{"train_examples": 97500, "horizontal_flip": true, "final_lr_fraction": 0}
Rows from block 8, named by matrix and row number. Rows with one number belong to one neuron. Each number is 128 + 32 x the weight over the matrix's rms, rounded and kept within 0 to 255. All counts start at 0. Numbers have three digits each.
# fc1: MLP up (model.blocks.8.mlp.fc1.weight, 768x192), inputs 96-191
# fc2: MLP down (model.blocks.8.mlp.fc2.weight, 192x768, transposed), outputs 96-191
fc1.468:113183142073095080114170158161132181134078177136057048153170094150143179127161187190126123073132134126097126114157141123183177111178122146139116174154120114084117090130118122131205137149067167144116188105062156119066086138135161174151117106129092113123137163102153078181083114149130135118
fc1.469:117153180152149135147141102130104087154096137151126105137144122169086116124140100096113116120081130145173108162069116098197162092122146086081135135095103125189131117199132127141121176105115164125129154143162114132129110207153203125142102104107107129173107123191153125090101132115072165091
fc1.470:092127122131138088084155131162135177154057164152119124134116118123098111084113068051115124065150213150143123091115108146081141119133131098108181117164106083076050055115111107118082071215121076086085126130140185056099111098139117133075009117124100177102123189097141192130172094185215255075
fc1.471:161097164134154112082100124097181158105139136096120113057152096095125132174167123132150134144119099082128143087111150168140136163104149121186097101145113121134139165109125127111116146130163096117111135127149123126138080094141134144099130139109128111071128072117152147111147084104097134142
fc1.472:122088133099121103099089113115175139127097137106087095151128118190102114119159142098081178141147133157132119122102120127100095118131110122095099121094112131112119176106144124140103093162152142177129082068109115082127154209165139141175171170150165166184150159130133160096140125177106161164
fc1.473:121128153144151130103157191123097187120067141145084070100122155148149136142147128101147100119146093123156141124131133133140066135185113084070134171209079132148130149171103076093175108165145106139059117101099120072101106140118158102087142097118144078106121067131077169143099062127112138157
fc1.474:107107160203176158178167139112108153111136146096137148109163123089121166128159088127138129095133098151102129152138107096131087122093154141087109119120069139117162107099136186081153177152116123071136218142123123097117127168024096061132114156144105172138099102098105073160111121133149151134
fc1.475:128130159159094153076109189104093150059128109149152120115096148106128126128051103071126138177128096140117105070091127208096132103113201110111103136130159049109192120090102138148104120170136162141104124157133134130149136180157166093110149149061098111153133148113111134125165103172167090097
fc1.476:111111111096160163181120195178126120137102121177127102104242102063156145105114162124090112088115137103086166118124147124091117096088193091164196151148143094128104110131106145128114088145127079180109143155131127129119162089131114141134155123118148144038095097137127132120120139146121171096
fc1.477:177129116170112122130124119042136153188113156159160102103068121092139083118132078141119129170095092127153114156148109147171131123103122073150139124094132137148143120106171118194172123133152151185179123088063119100134122086142077111097136155087139090126162154164206139104177089159103095134
fc1.478:115191149146093145157144135155071138190150083131194100108152122094182115130121181123113149118147104139085158118173093126093143113138141091148090163146108122143105104052157173112159109170169147178119159163133096144145138125135106136158118107090079113150104122175127103101122092120113104084
fc1.479:114125133109108146166024152106117160194124094162120147136126159127136186151070130191136128095088115175144054181092118119168138124110196145079141081138102116041066109093092149162141110188145140195094110088081130096081130171102071144112096106121179199120094087075169098130099149171169114149
fc1.480:122087094090132159150109138111195152072142121141089080121137075139122105108114143090108083129073084118172100096152093109101112115116133128142119124106169103108118152141170103109131110100139094121043192192135111089111155138168125140112100109111186078094137131191140142138162184143139138144
fc1.481:120118108116149128100182108147112122134150141130135109115130121144171118098116125130129080124175108088117134153115105131133135133147120113130144123104165119097136120087076130112150151111098110195144130124153097179122128157120152135148140086120141145160070122138114124184076165122143105140
fc1.482:109113156117133131146082152127095134086159123150162147121119138165107163087106156148129107128100147129141094158085091118121150094128110098111133156181072170188145112186156129111150113106100123100154151089119129128148134175129116130105096090075121139131187103138169144127168110126107100109
fc1.483:139098142142145115135137158119093164119161109110105116123123114126159173101113110142137148143131129116058141124140086104149094106128123122168098107178098175136123099105175113107110119143154148108158112107139126132143145158123145145104150120165147170096121134203138141122149155154185156149
fc1.484:136150090102122150067125120149127061153173159091184122142122091130154109103074129115122078117120143137139094109148095131120095113183084096143124110110189141128111132164143117127087091149080129121100087102120096143082091119109125151160168141138127127099148070206077158082155105099145120143
fc1.485:138122101194141112164090151165165076177117128117152088099129042174105123152093136081132140103157176157149108091149184109110114102102129116087105109132185097115114211192126175089160124138113116144119135097086116173141114116181153106106084093066105116164135137156133145130123119145159098147
fc1.486:117106130152199126063146072117114141192109143113074138095147062082131174102156100135112117152118143125164139190067195078136240134077112158146127161137123142151128097075168098221182095130153152131166122151096161108112050140127154190178159122175154133075111159142097111138197157126073180163
fc1.487:092095151121127168158144104152075144193150089119113105129119082159120225130060172117172101145059092175133173161035153097165185139094164120114112065120113119145147072157155109220095176123147155079147144111123069130097131086127029142137117138171165106088139149119089172190106191094121142154
fc1.488:097118149196089149113137173128158105094143203103196144111131108121099196098080175159174165156151075179104050125178104129061096151139121149092149168120128149106127099123128112148120122063123133102181089087117166087184142123070179124044132154146105118158177126106156103145129115128135150069
fc1.489:132117120156121151088107101103133152171112116123108112120158133102143116145120129132164175117156145213094081085099097146088094128133130102163157135176143071113058134086096084108074057150179089113070150115162084115143102091136077131106090148095131133120107152138084128156130152174163121117
fc1.490:101109135026154102145106160156100204158112085126198129103061147074128102131088137201097107138170150138054202113076135142115115132132165121153160116164128112089133100107119131101120142124109149124071116107118099105136040125161141129091156114167081156142091147131163128126103092089144083149
fc1.491:114104151128062135146089169115173082123146092113076118112135136158168133126079104170094169177096115120165069180105102160111164152147120120185184166213105150176135122124112135124137142181142118143154134123101164128118116156119103146113097098098101170130126129135143172174080141141183165169
fc1.492:123160140083157113082100150084101173060126115135147125176156112137085149155132191111156108133159138142140134110200119118083206171086173063150160155079066120144152101130126157093105128178131126093042093097188191182129119063106103153118116104124103170101156117131115140162172184128150092122
fc1.493:113162142118096153076131170117171103111134066119133075102139169163143117153116140145157096201152148142134098122114148074122115069074108146171120105150176117150127068081075113153087139144147136098099107125138099071138085087134126135132168148111122113133092113201160095102100064190093126158
fc1.494:128123133117103120125127167177188170115138054050085101111151089112166145164128109084141162115101172160155167136170088134144151129084164156151108103103119140108104123141097124114119111107098146180113121103173135132114128155089150047130182137173115137121095175080108153123122132077117084139
fc1.495:105123135136110114127139115138163150108149131137127125144101142106148118111175156120081090140119178079111159105120118131123144143079138079121121139124121152160107142149177085153110172145117150181135059085147138162085123148150149113114154079141127112090097133110092145145168117126139114131
fc1.496:153155113107120099105123105156140104144165085112112096132141130149102177111149128111145100133127179190133120105137138126140140142158109171150167147143122123124075161087127066114109085146141102101144113123161124125094142097095086130088092160097124110158062139113129141130102161148149049094
fc1.497:183105142140118164196120140126144103187119066083138125109171109100147162131152092138166139161138201057114168173107102158135132081120112093156138162175067123143123102157105145122123161178091135125158101150109125138157098121115151146161193083104113122146130139121106130094166086131109157118
fc1.498:160175113127159189112070198201084099166085150121141064114089072143060194108129096133147124097125102133099080146074183085122105109097100125129142194169151160100121113138117154206147131132149145171149070168153049117081103129134098119055147149117132162146179100151102102146157093115112118124
fc1.499:096147204133122135167062130133134085068095114113098079057118162151101152108163122155112166061155137180175065133081048140126099133123164131116073133085152122117145216140134095170144131141176132085137144100104151143188183136159083087119120150166114096171182159140064138088115095138148102104
fc1.500:093092134167131128140107140141110151172122103100139054158122113115152145085153093159174123135126155107138112190102112109146131165137110123122110146177136183097132079155130157091154172135123097053151128084096148069168100111133162085164208091120128102194082114153076102122173127172161172056
fc1.501:180158168150160111146200121150147131129118147118163129186093117189138068097116060083194106141149139128126086087066077038111130115133121127162145104153128142161158156154122151135145136086123119084069142151123065096123161152083120124171115142159151094157123160133085114135136088146082100119
fc1.502:099090165108122064091154125138183091116112147091147186111140133130193114141155096168152099100131165182136164172114143159168167140108113144090138132101140152139125104098088084140125138179095132091116167097156093144085060180103137177182070143117144130123107117146149090148124153135147091130
fc1.503:105123158141098105174106098129136077178157142065104125079124144088071149143110084078123182164148143152147125121182148102192162114176134137129096137197111138109143118117144137114191174126111136106155128140119145140155107173120114132144128137115099175116111103119116138134134091036123109093
fc1.504:125084153116100100196186149124138123100077109083083160137135134131134146170104100128172124057159105121148124132156108100137073101115161136158127161107124193100188099170053140099129134078170147134155127135078169165123117161202152090123165089184102108082111162097124154165151133098124131189
fc1.505:222200134112138102113120137110130165160117128104097085132115158111105122130126070093126117114132170089117180097124163078128110128158184151097109116092145084106064121137098076063180090104111105147116130115133097145111102095129120146150102159152182057119103160098071120107116099129121142167
fc1.506:187112107163073118096118105188103091199111137162099084157135168165147066104098107128121062109099114065066131145085097152163111141152093175129151140125182149149071129168096129145142151106130096124150151147130059082154146159161140127122141167118103095141127153132133126130092082118111144150
fc1.507:070116156140124107140118161148165107133147132136111152114094147137153098092133155093126072106113136131121138140068142049175156093045161115136136103178070142130121089069140154128145133146098119169083141109146154173113076133121155157173072089142092133072154158144185128131133195097111119128
fc1.508:095121121150136166099204110141087182160129111109138170155144078142162156127137140102112096096100099129109104145094132107154111149182122165084090128122095140141112181187118107129091160122098128099155151112097162129117139092114161189191157140131177102086131097136069107101194131067120133078
fc1.509:173151126152146152132157052140099140157135073167118144135191145130129117086122063125171193144154176132136156134104142114162146115128179122142196125079186053140131111174098083176107087161178080141089137108165163147131149134171071146091189129163127145099130142119118137052089153171121133164
fc1.510:116137145187085123124059092166156095141123192169145145048088153115146072136106168204092142144174164071152095105174140168151111122112078085100058123114142112128102145145119132106128128104129116104094105161175091123168144148126134139109205117075139137173129081156163118109089127077133113154
fc1.511:069139081125196064074129102108096159093098184143081126104115125152124126149165106135109138079119102091110130144114230151080113148153152115155109121169117122148099114092151123067182173130063134122121152173115112157138142096144062075106149137171149192116175161150090109086130168113141148181
fc1.512:102149124075093092118119167109187132192121117155108160156115170066129088152142194128160144082051166111144126123137150119101197125182156142129132090131140110139198158069097125131133131147158119185149133172090148148170147079125116088154103131115117168124148099194190132091138078109161148097
fc1.513:120098129121110145091077091089123142143101125113123144083106149102157121131138115138087115143107096109147151130125145124146123106102137135155131145117166119116115139155141136139101114134182119143119147143120134125176183151158129157135101143130123108091167172133135093135116098129155167208
fc1.514:083090165170138177194147196150167160145091168116162119121113132148090100141113143139139080025110164101102129073110157152095138085079156137103106153108190068156066125170123082083112143100059121146129107131138117090093148132118157073141134097090108109136181109132108128150134138164154143100
fc1.515:129087159167129136149101109160082148169105088085147138084103159108164102120157108149185148112151131121127142114112120137154132135129149127097132167117123116068123142122176141073166101098157120148122124134127130113155075078126154149148099123157114093115121160168109172146134141152162147111
fc1.516:090111159117150106107118110099064173085152130122165171144153147124123061128163133131145092116127161101107113154132118052130221135125110139114118117143140138137137128138127101150108133121101099133098130202098121162131098165109140166139104152112129126196091088171149109183128171113144116165
fc1.517:181089094098081168106129061184120193069109113079237134147176101148169106169194112118100102180095141157066086203068181136141161077099159140087158152116114229080196080106135102072121079174125225092184098111158156159168084139102134124101233124077111127117129147058127141136070111184086202108
fc1.518:062146125140119112176069094148127165137120124177165154164129203152106081116111061041191147151182078136123071121132165105152158124130138096191097116097164108103177140159166127116095126162061176184134130083093147181105166082141144111175122113064118086146108075104133106105137096135102107100
fc1.519:138138132128139088183196040107100182119123210107141082124100131080148167156141206152131137104188127112128137119151179153134134078122076146161131165140097137151152081072145126115171004152122166121143074125122126098103096079060102178131116107223108064073190193080105151037198128163176098167
fc1.520:149138099151075171114115128179131092105130135108139108152171104136165120132118107109152139104104132100140101110119136112145127125077128115119129140142168106133079109134142129105134078097087129145090128126133157151137130161100118165123145133128122079144192140097150135110122137110111176095
fc1.521:121101136094174086136121119106160119100176158127079124127152071106087096140115112143132097126086113197144145083138184153102105072110172131135136127175103103147130160167128157151158205108181130144129131138147103122150075147094168159126123127113103129113150113187067149093159114096135152119
fc1.522:112120107104098154140139109107170104069130134098129148164078146097100057116088177159128115175174075074079108135064107131108104122127151108121136147095119112123102143116088076119185133186095180140108122125144133198100094091106149149144131116151140101108120125111136134096131114157092170124
fc1.523:083107102137096138168125141155116226152094097208112168103082157132163126157148134114167108157116045123139157137096185087143135132126137105139080164105122098086176073196130143133117110110141182132081113062129139088121160076141180103156166078096135135103125141133105124196146063100132166144
fc1.524:122156090093166148160109144116152143160147171094173139120140093134078102139127132116103140145080186128171147133141141100119155174127173129142164125147141154129153130105179114070138099165117181103105100118193101173129110115086068156141147099138097101183114149162155131103096127142158135108
fc1.525:112088166148124144146206102128123093084171183157139142118119101163155084095113103105130156081175076152123092174085113144122181076185165073111169150178162170119120129187126141100089140173127210161070166172214174199119139164143145180134147104128131096131190121087055184163129165137131169157
fc1.526:159093160124151148099126104157149081140094103115182070174090177135149115114148102114169112201084123104095124121135094186117108135129117138169139066101116170082176138105136105158119139128100133129144104145087149164117117095129178144124145129123132109127132115142154120169160105153101103191
fc1.527:104136134123101150149147157125177144112147103136115123178140165140106112164113046096188112107108190159166122159132098103143160073145144153142140165120144137183122133104098061112129150105144094156096154191141123130121131132105107105094166113169110099140113168166096152145064157149156112145
fc1.528:136083158129168123140123138127131144108131126140154083130104103125171188142133117149102096075154115109111144121175067183144086135144140148152112162112146203109113070199118108080119077088092174164151165098073153182105089108130114101129115074163104131111161130122161139156094184086119080166
fc1.529:156096216155148118141227081112143136134145130080110089120153158132161122096145083132132099109113151142105144159144178065128162138110093114084121130051123063139104079169127163118056108139137070137117174143109111143131155086106144083133064100171129182133137108107130147066193145101120199131
fc1.530:095160119163158088170097119181090116174151150152112117137157098172131143148145185125131160129147149159186174161139083055159137145129086122095076162108168056137162141097074155109122121106131149087121158137101078108150173196187088159104146152139150170139060176094123180169134139151153138159
fc1.531:140161182071078122121082163122102164112132100135166122085134110157152137128104065162127120141159086185062152095176148117179118172149104159133089162158116098162177107131135083186110078155147104117125162132147140073146148097095114119144111134111162102132123140107149144129109127149110127127
fc1.532:130140109165097145123145119124133108084185112122161153141145122134148139147143118145162210186155106159142148148153125146110143145132082191159142141076134121099165162117154130163126128133107124122153162147138109155133161137103136139165145131106111125075138095122094122147200077106160166148
fc1.533:127176109142199118107133134206197131137123070153036131186159123104099106115166178163081134117120198150119138160120114068119079113073136103058142116080078149169120136118077087122128130154110177130163054135177132170115109123133182097081128098157164126097110157147138094133109136151121146159
fc1.534:123102147096108128149184100195159129117143144159146125117144109132090130132208139113138187180139108073078119075173143070170174120151114135112071197070200184201145134093184135125145097141139115145127148123142112111132125133152103129112132142074141100134140094158125099118175166150108151130
fc1.535:042096149110141140121078171137141106103101129173142161082169107072138168127154124128140098105148079080201182145166115104191152091111116112110155106136145095157190136174174117136121145133158105208075160117129151152137132095144196104098146184088122192122093143183176104195123151073123088117
fc2.468:094128159087119150123132090125120149119164149167124129077151112123128153103132117135110116138068132137057123100126141127116157097170090124134103107147115151103125132096085141087132130139090104164134094114109130153162102127180161148107113140122121149117099153109144120150079096109164117135
fc2.469:140101106103121151054111103123175138153255137036156066101143080131128123183068140100200152109185117139096179083169112174015102153148084150168112120208058148164113180029119081110064117174087113115218154149080137245135119035147019117111090127129110117089136090154127102084178160161218131081
fc2.470:137124182103135136119091126102110118053163074087114186147102111129162141128170153162158132176142096117085150223150157155141088099174150139173071167073150176158197177156154202141212145070148151144161111185093109223143149174176159164185183134149129137158111085113172105106141155068094068163
fc2.471:134119140129088098158091114126173141096135123126114151148132118119127137192115159133127148153125103139076150112164143154135103139124172067145123144111128141161118164095162166130163146146102108089141132121169070124135107160124145152084127137143126115124108108130184142173152110176122157102
fc2.472:134174140151191155089105122116157153149128136142129136154062145100128078081099142125132087127157105120127104132145132184162136114159070101189134070126173095129182067153153149123119120117101150170175086139103084173142098128114121184116177058129113046133168143190121125152170154116092084113
fc2.473:115118074112147110110129051076136161136151119101165156164141112103094118146096125139136110167116157129121142089126156130144126155069171160159131065112167099100151131090155161164129105103078176107110151171124100102146092115132113140156085157122186177156067126116163119116161101101126125125
fc2.474:120171110094091126106138099135153176136125158146145099120061162131122007126128097130072115089129138125066066108099130143131074118146100140142177108129186087077114159078140178150040064099151105128172093144165095159127119129122177174086110093130152040116115203117132183093133091191176096109
fc2.475:107111143113121170150090142126143104134146147099112097107118139098138149119157119150143118138174120109147131134132177135118120119116111156082156125103156135123119106104122121140109107141120147142122145114130154115137140156114137111112139141137133124085122098123126132119154118144142112098
fc2.476:174117134114157128086102117103210174101163184095180153130110136132095064093183119125104103147082162149113094139183092143161159112133132149167145144068165128111090126135155100120160119131126121100125128093090103124131105091116154089141100102120130209165147186130138106143091123101124090110
fc2.477:091105123121154129125133131180119098097112094086124105087146170110123184144118155137142123122119132107095132097126161156108101118156102156119166088175130164162121146164101187110122172160092132106115118141175147144129116107113202142150139108148174111164058138122110110173129161102146120137
fc2.478:096146147157082153165142158139053126100120139107213125066172101114156156163139127168148134159119154160102136098179142123075116133153131139140130131141150095135178077079133176083115090111118090126155181145085147127135148177066124136125160107081102074161140075145086131105158082152093102107
fc2.479:160179112144122150151131117124147114115154145140103110111078189132144112112130133108166117152136136135153091123157083173147100113138110088084142138150067153175153125175137107140105121126111110124124113152102072135135130151152162168102137151117140138137134134119150096101153124130120105137
fc2.480:103125164123124141127133104136082108139181066101122144155174117080089150123146155170158100149094143095080212097050128083111136112154152135095145153061155143156064051084134118080122166090154149130155131118103100113141086125106144111143197134169158113127074111140074085128166153129115127179
fc2.481:091176094118165145160151120130151126100121125104101116086126117125149119080145145094133130164134106112157140091108109115116130149147092119135116154144094097111095126119113119138126101105102139141104128116114074160179106159125138152181140144162137120164155117091149099140166118147159113148
fc2.482:127158100080073125092160094122233108165204075084109159132113140083086156152174097092159143165128110183087172163166153105136115135070111160170168183075176109047074094031073081186152087156199114150086042154122175160109083131129161147110161105215124144192030140099070073120006139117150111135
fc2.483:122104123134143096104157083166093090127105135142121177165126076152054086163163115115135155146081122082096118132149101146135128081131102179141111127117059124108090115145124152172111152093128144167173108125149118121139120120159187126114140134132140157108137122196089152141165131172149106135
fc2.484:117160119159129089113160127125062164118105097112124180148142098119183122139150169092126163109144120154102143108126108169134105093159118120116106194112143098115110086050107135090129088095130153119112163132154120105139120114142128131131145129127111147106165158150132151103112116149133141076
fc2.485:133139130125095126085144084101116161123147128109116204178090177098130139107209066131100118116151117112153132198091146138123089117131121145109090171179124156121113133097145155179138168123080151138196130163133131150148139120083099151188165158135174135156133131065095094140155119133101111091
fc2.486:183132112152127130105123142103112106121145161118105131109158134119110092113202094151121120085136106152067111121119162112137122122136141064144111125175080135124088073150141168132102143128140116100153175158180109143079106172100110167103158121121148175116123108115133110191190135144104077154
fc2.487:111110123187134111153074088046134167116090117115076100086141160131127150140194094075081117076113075163122150148137185159182140145149119075110129146151029118144100099140086136175170111101112157148133115131156139126078140191090106125125117201095108146096060174122105106144115172124118113207
fc2.488:170087128169127102158194126118144128148064114194163160105180131166146149187115165129079170114139086129161172132167035161182136090068126055118170109239035097171191136077079116105137143088134101150115059124227120120162210119179068152083133159078055190058182103132123144076126158176131104110
fc2.489:126115129107148137092150067128112141155178083108147084128134170150160123152165177198096136076137066119105195143100097120125120151137068138153178197130102116135097082148164063074055159117119130141121116097123135097091147068131082149145135192160104167149149103135165080081119143133099133119
fc2.490:141174159105127156133165167152105147093114114123109150069081144101161112075118116108117103144116116129104121049135117120128130050120128126119167141101154088139107124127073172073115104078118096110156084126160145140107067172114156133120147124151150063146140081148099153183185124148106122079
fc2.491:159137095088124114107143076096160154114085094136144152110175143101112152143121130126087147187130101164164117151184066155136119093136130131143165174187096112153122093068115062111110129105181107127171087133116144100147099105134114146075113130098100179055141111122156146163055100107152119120
fc2.492:141102092173087118173128025155141141096051161142099132118154098101169156106131122089131117116139072101137093088142157138126142106138105172109086127187167176110090154102061165098169176185179062099076184133096107136138166197127124114084146118125129102116159099186135069109117127130195165152
fc2.493:035130089128163130115171074106136173107144089174119092107168116135115211169109104156116145195121161102107134159149121073109182136151097135170112102120099130180107116162148080114128139104160141118156111159157145078100113085135135142104071122165137133051104151092141091194199127084186130093
fc2.494:183150145110127207165102131161171192162137151098087143131117103103153142165106078061165153143140125183103140124195164133074092160148168111076139107129106125025182177081133117169140151158093166179115152147102050120096047164076122161137111172125137139112086111078095092124095099093107113159
fc2.495:193091115120122117157127091081099085108048110140164110079133183092153136177104138135126131117140132133202105104138159170201113077124113142039141064161183111129174146085121152172179118140087106121126089118134114116168151116110194116114169139092148157112104110164110134122158126138078110125
fc2.496:189112073132154172094136107142150147124121157138158089099150093168146130114154200140102191108174073183071134129137128165135152182116096114211154165198140103077061087036206136154056153117189176148168106128157133160082139091173115127113124173105114182123142110119154100125134161130102111102
fc2.497:070157115120126081078168203080185137134167058107098126072190089172185132114151125079125181099129118070135084102154140113149057164033144114127113144125161094130057114088150059086139083130162075156132121165164118144111036119154043113150113098133105133133066125172107106036105102148163140119
fc2.498:092087147105116082104128139114178111118119095092187154104132159126146111117089142149108089135122116098157158144106107127152106135129140128137120107100207086151149106153115154112115127124113075063116092115169169129145148152119163125147091089137112107154111131133117154110107131137123160122
fc2.499:146128128131143138140061129139150152118110113112177097111116129138119140117096205134093181130181099154141138162095073090169147083149170086108105085111150117156137137069150158163171121113111102148139142099112124124188104104149091131141071100112117111139157125184124122129143075081035101134
fc2.500:153163109079165100092116059097152128120118153131117198178177130164073099153092136124046167075108095205050157114131173146079073130139136105119126115093072100122110187050165128108067114130115155212130121195155106157079142120147081173051063217081134177109153123103173153166191117137153093146
fc2.501:061122155112156140064119100091113079121194162110099137091121080089079109113184193126097146130101162164089175103193142115116158133157108138127122131099133149176104129116146123103131172132149127122200148126113106087128092121117063108082092092146072159173110135149143108133091094147168098115
fc2.502:099097132113097153159138125129144115138134158141134141106155126122196140142163108138155127142145159158135161154104089186097160149161075133102159162157135103115162135126121104084105128141104168148146219092107130136106160181119130169146135159083119113126107102148145110099119104150133087128
fc2.503:106119127130146144157093122177105146128188153163146151184149127149112105120150126101114103130123149117091125146138130118114162116131145132120112125129141154123091179115138153104147125159122132147083180159133113144110130128094081104187097133121134123151115144138136127137155143135127120128
fc2.504:127066157122185124164133088108119111122098115130084123124167146154165108100111184168075144107127170074115096139120110131114084093085040189109145140173125125159126151137150188034190208183111183116129184088074130084080129140134158152118115092119092150086148191152198180116179112130064111094
fc2.505:094095129113163107154080125102189157113131107154170161119212159124142118117114177185117134094146131204128148099164087167105110151096095163117122147102123167126094178099115167111091163134112147194067122155140111072102152110089132085090155127126100199104148141112174106124107138118151115089
fc2.506:119127143136105119163145129143153152137173089124155109133135129102093130137136147205133087127125117120102144114168056108075139155094132151189061171160147106073153144151144169131116138120121152187101131107123149122080103104146130178133133069141154159150104073140120103149105099142161127117
fc2.507:140115115139121107199101116083079102174042120202081166177164118144115156215110104207201173066140125101104089173163228131190141159097150120085113149130164125141203165169171156160165162142121063101022126190117080041069148135115096170199192179117173191059141095089131094034060112119088136111
fc2.508:119117145212135140126134133113125122129139099090094139151120109157162195141130151109078139140110096156092146097133152107097167155196123139101128093128113147129141114143088124124143128176117120148102144151133136210066141138125151107168128110085091129126108153140077136107090069094148087134
fc2.509:159102159136117103158134121089075101179080137143113151146166095116140108167129145176211141147115191144071093135100210126145125130177122134117159112106164153132109136144175093072097144194118064121092153088095080098139054113136174170191077081045140142201098117124170136104064121147164145085
fc2.510:121172095157096176133092102049099129137103127107143141156097149118127150134146087164143123127150121132105128100127106120053157156151144177115095132090068130112091113135112119107104101161141112139090153123174111070184140106111124167118127134110062202146145137103160139092129110171129127110
fc2.511:141125119137078136102166085081127128105129130168103124131083122114128114144094100049114142145129099099118098101146120166145082110084154102096139133136121139165139179118150133149120125116139096147124114138184094122145098137143122109125139133139129109085113116126116101111159099157190150161
fc2.512:166108060141070126164166147124145088147148142111128118176130174110127150039137140136079164200059124100168082151099153123172151186125125144134213106146119073104145123074139138144163099147116134143156120098121134091115166095124118139209175125124159138126218183124127111124117088114140152149
fc2.513:101111150153132128117115115103126141095123139157129142101110148119120105107102141139108183120113106132139114161103136132136147118086138121134132148122125182109138132154153141131116121126175150150144125137123153111139130094145110141131138131178134096127135132123125167155131151116084131124
fc2.514:098057110135119176182109162118202134131131135124133219150135209111098179105109144059116167169109106193143064167083107153112058155156133135086170087107096150108142145153047078137094156188092122087083076168186120132216127165155167137082159117139142155179163138153127168146096119116182112113
fc2.515:133105113164169137139111131114152096101101138191132083140163161105128122079079229162153137112136150182167110107140121143142180137097143141128143140133166144131109150087179113122150102137128138121113069082163134114106180100125103109157106081166124141096148120173130147170132191125101126150
fc2.516:130134167086125120169073103073107100112057136170079134093139099142163124090128111079167155168130138119111112107163134077115137128139111118109107075158161155087133127170131141110142139111119094148082131131116157150120103146140153142092106102102117098095109141113121140154163207173116150136
fc2.517:138163129114112097178105090106096126171134112118021099138035095134075116132027174133091167143063106093132041149208098194181052118053060166123121086125123097058169206195103165187144084137090137167209143141046084196154159134132078116146087128129086078072104089200155065137149090102137117164
fc2.518:114162072109111106160109106150136134103077067139144143119132151115067083133147133118178133157170119198110117118128201168105112136157167133159124129129142067146166130150157190091134136103131085123110109105115152135112134073115154137125109084109108095102088161087066095175195128120131098121
fc2.519:134179116112127116103121110147095139107097120106119095104098145124155139132147151119205147127174161071112135149151182120130104127106149149138110106152095116107080110135104142118118082127119140127156105143117122140140102045113111123127176145208117089134123143091102137115125125129120144141
fc2.520:157127132166066166148033151142190100094085123138168184162180155103088056097092133079147118151135136051117081136156087151119099202094146100103148145158184055139121110100198146138107086116127143112142146172123131114129127137067115106191070098088080106163170098092242073119149103110071147089
fc2.521:115055125153099098166125157151146088084066165112115142121104124143163131103120125112159133099157141131100137102140129090138130099165122124151139173151143171072154168132106159161085153094125107107176122042152208108108125122129091120158087100125111099145150083106151136098149127111141112120
fc2.522:151125133036159175115126149124132124101143121054128100102175097090114136059123206123089158191120154173123138156111153165071099134155109167162078060136125133105080156221104110066105112127118112165112111102161107127132124145113118141146051101166094127096113102140124132111076188131087165137
fc2.523:119109044092143081121188105125090115092129103160129086163192112113112118159205141151105102063133088129104135107135100169167123177134094168052122143173119088107154144118166091096117160134103103158094102087169115141127149124090180105070144168172082149098115113125127098089146149176135181127
fc2.524:107080089112115086147110122098141109118075089140194127080087151135125158146148112129154085196157111164138122142146131145174129146126113085192085102104111114137115147111084101182097176114107093099106182129123116152116104106143140092122131133171103115098149172125112101115203106116204125099
fc2.525:116138127164120151154208107171131187118096130166134133127140128162204152158108119130093141118192107104114113131107110132129091111139162076112114163136140148137123099153109139168131152117086168132102119130190172164100139165140125194171141155089146096139185126105076185135128137128103128137
fc2.526:186113167124117081165046158099141180125142103104097169105124165091120088070160112129138140049159121124180075099078117144177098099144138127134168228133162133132146104135201094078085135147116080175128133120152156151075158125038161095137094164121137177100096117117093142123153156120104110030
fc2.527:142121122129159150169142142154157154165122102168136168141143143149149127163146156105114098017157087185092155116096099116126124131105117132126123153080130104152112118091110128154081184149101123121085102138148122136081136118152118138121109102132114159149162103142165117134130122129131135129
fc2.528:135132134043135149110144144129138100124150158110174186095101172136119105077167155078116114112096198064200104103195071120157158096120113071152149122124193102149166047077122156129151123058104118112143110102133151137175147110119108135111154099147107112133176163153119158158171102096144119166
fc2.529:170080171205147108140187081173143099127122148069041118121223110130187111110150082168190163096081133132160163075171157112142211118173069140099129155073124081119113092230162125139085147114099075087110162175104168133108155113067145123131076079067118167134081143113137167093156139092139178124
fc2.530:142126133100196104174169158023212175185157082123144122004113113053155102169155063097172141116216244113125152062028186097116124099113109109157110177136190064062127168215089140156063154166133091164127153122175154160236145049133126077071035202161198113037111091146122118138147124093125134122
fc2.531:096169104141170084160192107112111149123097100112146183084150143127098110183163110107074193134116121114137135114141113138173152108137140122147139071147152061145075087156147122110116098144152126076184052179119161100169146132157197089106180144182146125152116155092096130113160113158093136094
fc2.532:188142140129143150158104164115072057110083111137119120094130098112119147164122099194195166099164124077109089120126157146142124137143174138116120135167138128135166085145165157107168123175090044098051146131106117115167114139135142211167133062088151139119169110106112088122150096145125099123
fc2.533:097146162154119137116186103119135138130126134108075140169118128125106132107108172086118132136096152156151174116141106141150147118082118113081167107129139141170163130126168082115129087134126196139174110165153146148112143184159155152112109153134119178109165121149158138129090147155164100087
fc2.534:096126158154121155129134168119120128115099115117175148103116108094166134099111171076159115065131157122145134118073097166137128161117093087107141058158091123092141138123108150135107146181102080096073117116102138155051101155128165167143118105106138133080112165077127168100118103159130118114
fc2.535:111102101123170090151110117125156203148162104111160157125123152141128127090132132148105145132129120243128070136140093138128169105153077199161194179073104195071072141034115130128100163173098185122170125142106141095121166119098120055107149140148145143184129159112139141174110152101122133105